From a checkpoint of a small image classifier: held-out accuracy 98%.
Rows from block 3 of a small image classifier, named by matrix and row number. Rows with one number belong to one channel. Each number is 50 + 10 x the weight over its row's rms, rounded and kept within 0 to 99. All counts start at 0.
After each channel's rows are labels from the 100 images, of 14976, where the channel reaches its highest value: "place" is the part of the image that holds the peak; "colour at peak" is the nearest of a few named colours to the mean colour under the peak. Only what is clearly more common there than usual is listed. The data: rendered scenes of coloured solids on a plain floor.
# convs0: first 3x3 conv (model.blocks.3.convs.0.weight, 96x96x3x3, each kernel summed), inputs 48-95
# convs1: second 3x3 conv (model.blocks.3.convs.1.weight, 96x96x3x3, transposed, each kernel summed), outputs 48-95

convs0.4:60 39 57 40 40 63 39 41 51 40 62 38 44 61 49 60 48 58 39 44 33 53 52 61 54 48 44 31 53 46 58 35 50 46 61 40 66 41 32 38 27 41 42 53 47 48 32 64
convs1.4:65 53 52 44 55 42 43 49 46 57 52 53 53 53 44 56 52 63 54 69 50 33 52 51 40 49 49 46 45 61 67 56 49 44 61 58 34 50 50 53 46 40 49 59 50 46 44 77
place: bottom centre
colour at peak: green

convs0.31:31 45 78 70 34 48 38 41 47 63 39 29 41 72 60 57 43 34 66 48 32 62 65 54 63 47 43 46 59 56 56 44 41 54 47 33 47 50 48 43 65 60 54 41 40 35 45 22
convs1.31:53 41 25 36 45 41 60 57 54 32 38 41 41 49 54 70 46 44 58 45 49 47 57 44 35 56 43 48 40 43 47 38 44 70 40 44 34 63 41 41 42 46 41 40 42 52 45 54
place: centre
colour at peak: brown

convs0.62:59 52 50 39 69 36 48 64 55 60 64 14 51 29 39 40 46 59 43 54 43 44 47 58 47 61 42 42 41 52 53 55 55 46 45 52 44 53 82 56 39 44 51 49 38 49 46 63
convs1.62:44 46 56 33 33 53 56 36 35 47 45 49 47 40 64 42 40 58 55 57 51 58 46 50 57 31 38 63 48 51 53 59 45 33 30 52 41 40 40 51 53 52 54 51 49 54 43 48
place: centre
colour at peak: pink

convs0.17:39 44 57 37 45 31 52 45 41 34 44 44 43 45 40 57 39 53 39 60 49 35 55 38 33 42 31 32 70 49 49 41 47 54 51 60 43 31 58 62 32 40 43 41 40 42 42 31
convs1.17:57 40 44 52 46 48 55 43 63 38 43 52 34 40 46 65 52 38 55 49 46 43 61 49 65 63 30 66 39 41 30 56 51 48 27 36 42 47 42 56 50 46 52 43 48 57 62 45
place: centre; middle right
colour at peak: brown

convs0.37:47 44 42 49 47 60 50 40 44 39 56 45 53 37 73 53 52 63 47 37 68 49 47 42 53 43 33 51 48 42 49 26 46 35 35 38 42 47 55 50 60 65 40 45 49 53 60 39
convs1.37:56 62 32 54 50 53 55 35 71 68 55 47 59 48 48 54 29 51 47 42 52 71 53 58 66 56 40 52 55 66 37 39 55 44 49 56 55 39 62 26 59 67 49 58 52 57 57 41
place: middle right
colour at peak: purple; brown

convs0.5:68 56 44 29 53 52 43 48 49 57 40 44 30 65 33 37 54 37 55 65 32 48 42 33 50 51 50 42 51 54 37 55 54 51 44 45 62 50 63 50 34 52 56 59 56 57 45 64
convs1.5:58 41 49 58 57 46 60 33 50 43 60 54 50 85 35 27 52 60 43 44 42 63 57 54 48 51 44 41 49 35 56 59 56 57 64 58 43 41 37 59 47 60 56 52 40 51 60 50
place: middle right
colour at peak: brown

convs0.15:45 50 45 53 34 48 58 40 47 56 55 51 58 46 50 52 37 41 49 31 62 52 51 47 55 66 59 30 61 50 57 47 44 47 63 45 47 49 48 51 63 53 45 47 65 45 61 56
convs1.15:54 61 60 63 35 45 60 34 44 56 51 38 41 50 74 49 42 40 54 49 43 53 33 72 68 46 54 57 54 47 56 52 71 46 50 43 60 51 57 68 43 45 70 53 65 47 42 47
place: centre
colour at peak: brown

convs0.28:42 44 46 60 45 50 52 37 34 57 42 43 42 28 46 52 42 47 46 30 53 54 54 58 39 51 43 36 32 55 43 46 52 50 36 52 53 56 39 57 63 69 36 48 36 41 38 27
convs1.28:42 62 51 27 38 53 49 43 56 52 47 54 49 29 33 79 45 50 54 38 40 39 50 58 61 47 38 51 42 63 39 52 42 60 43 37 41 47 53 72 51 60 48 60 46 50 47 53
place: middle left
colour at peak: brown

convs0.95:38 45 56 55 46 81 58 63 42 42 45 40 63 55 37 67 51 51 54 57 28 48 59 57 49 44 55 35 37 34 48 61 43 39 30 42 50 41 66 57 52 45 37 51 40 61 42 55
convs1.95:44 38 45 41 65 36 39 39 70 54 46 43 57 37 55 58 50 68 57 36 53 59 47 49 40 37 29 43 44 53 55 48 53 49 59 48 38 53 43 54 46 57 58 62 56 43 67 49
place: middle left
colour at peak: red

convs0.83:39 39 35 44 49 54 39 60 58 45 46 23 47 52 54 58 57 33 54 43 66 51 56 52 49 51 64 37 36 58 47 48 31 44 47 39 50 50 46 40 45 60 60 57 35 50 63 45
convs1.83:38 53 58 44 48 44 60 38 48 59 45 31 53 51 50 53 24 41 66 66 55 70 54 51 69 64 33 51 52 44 49 44 60 50 52 52 53 52 45 62 48 73 33 40 46 61 37 38
place: centre
colour at peak: brown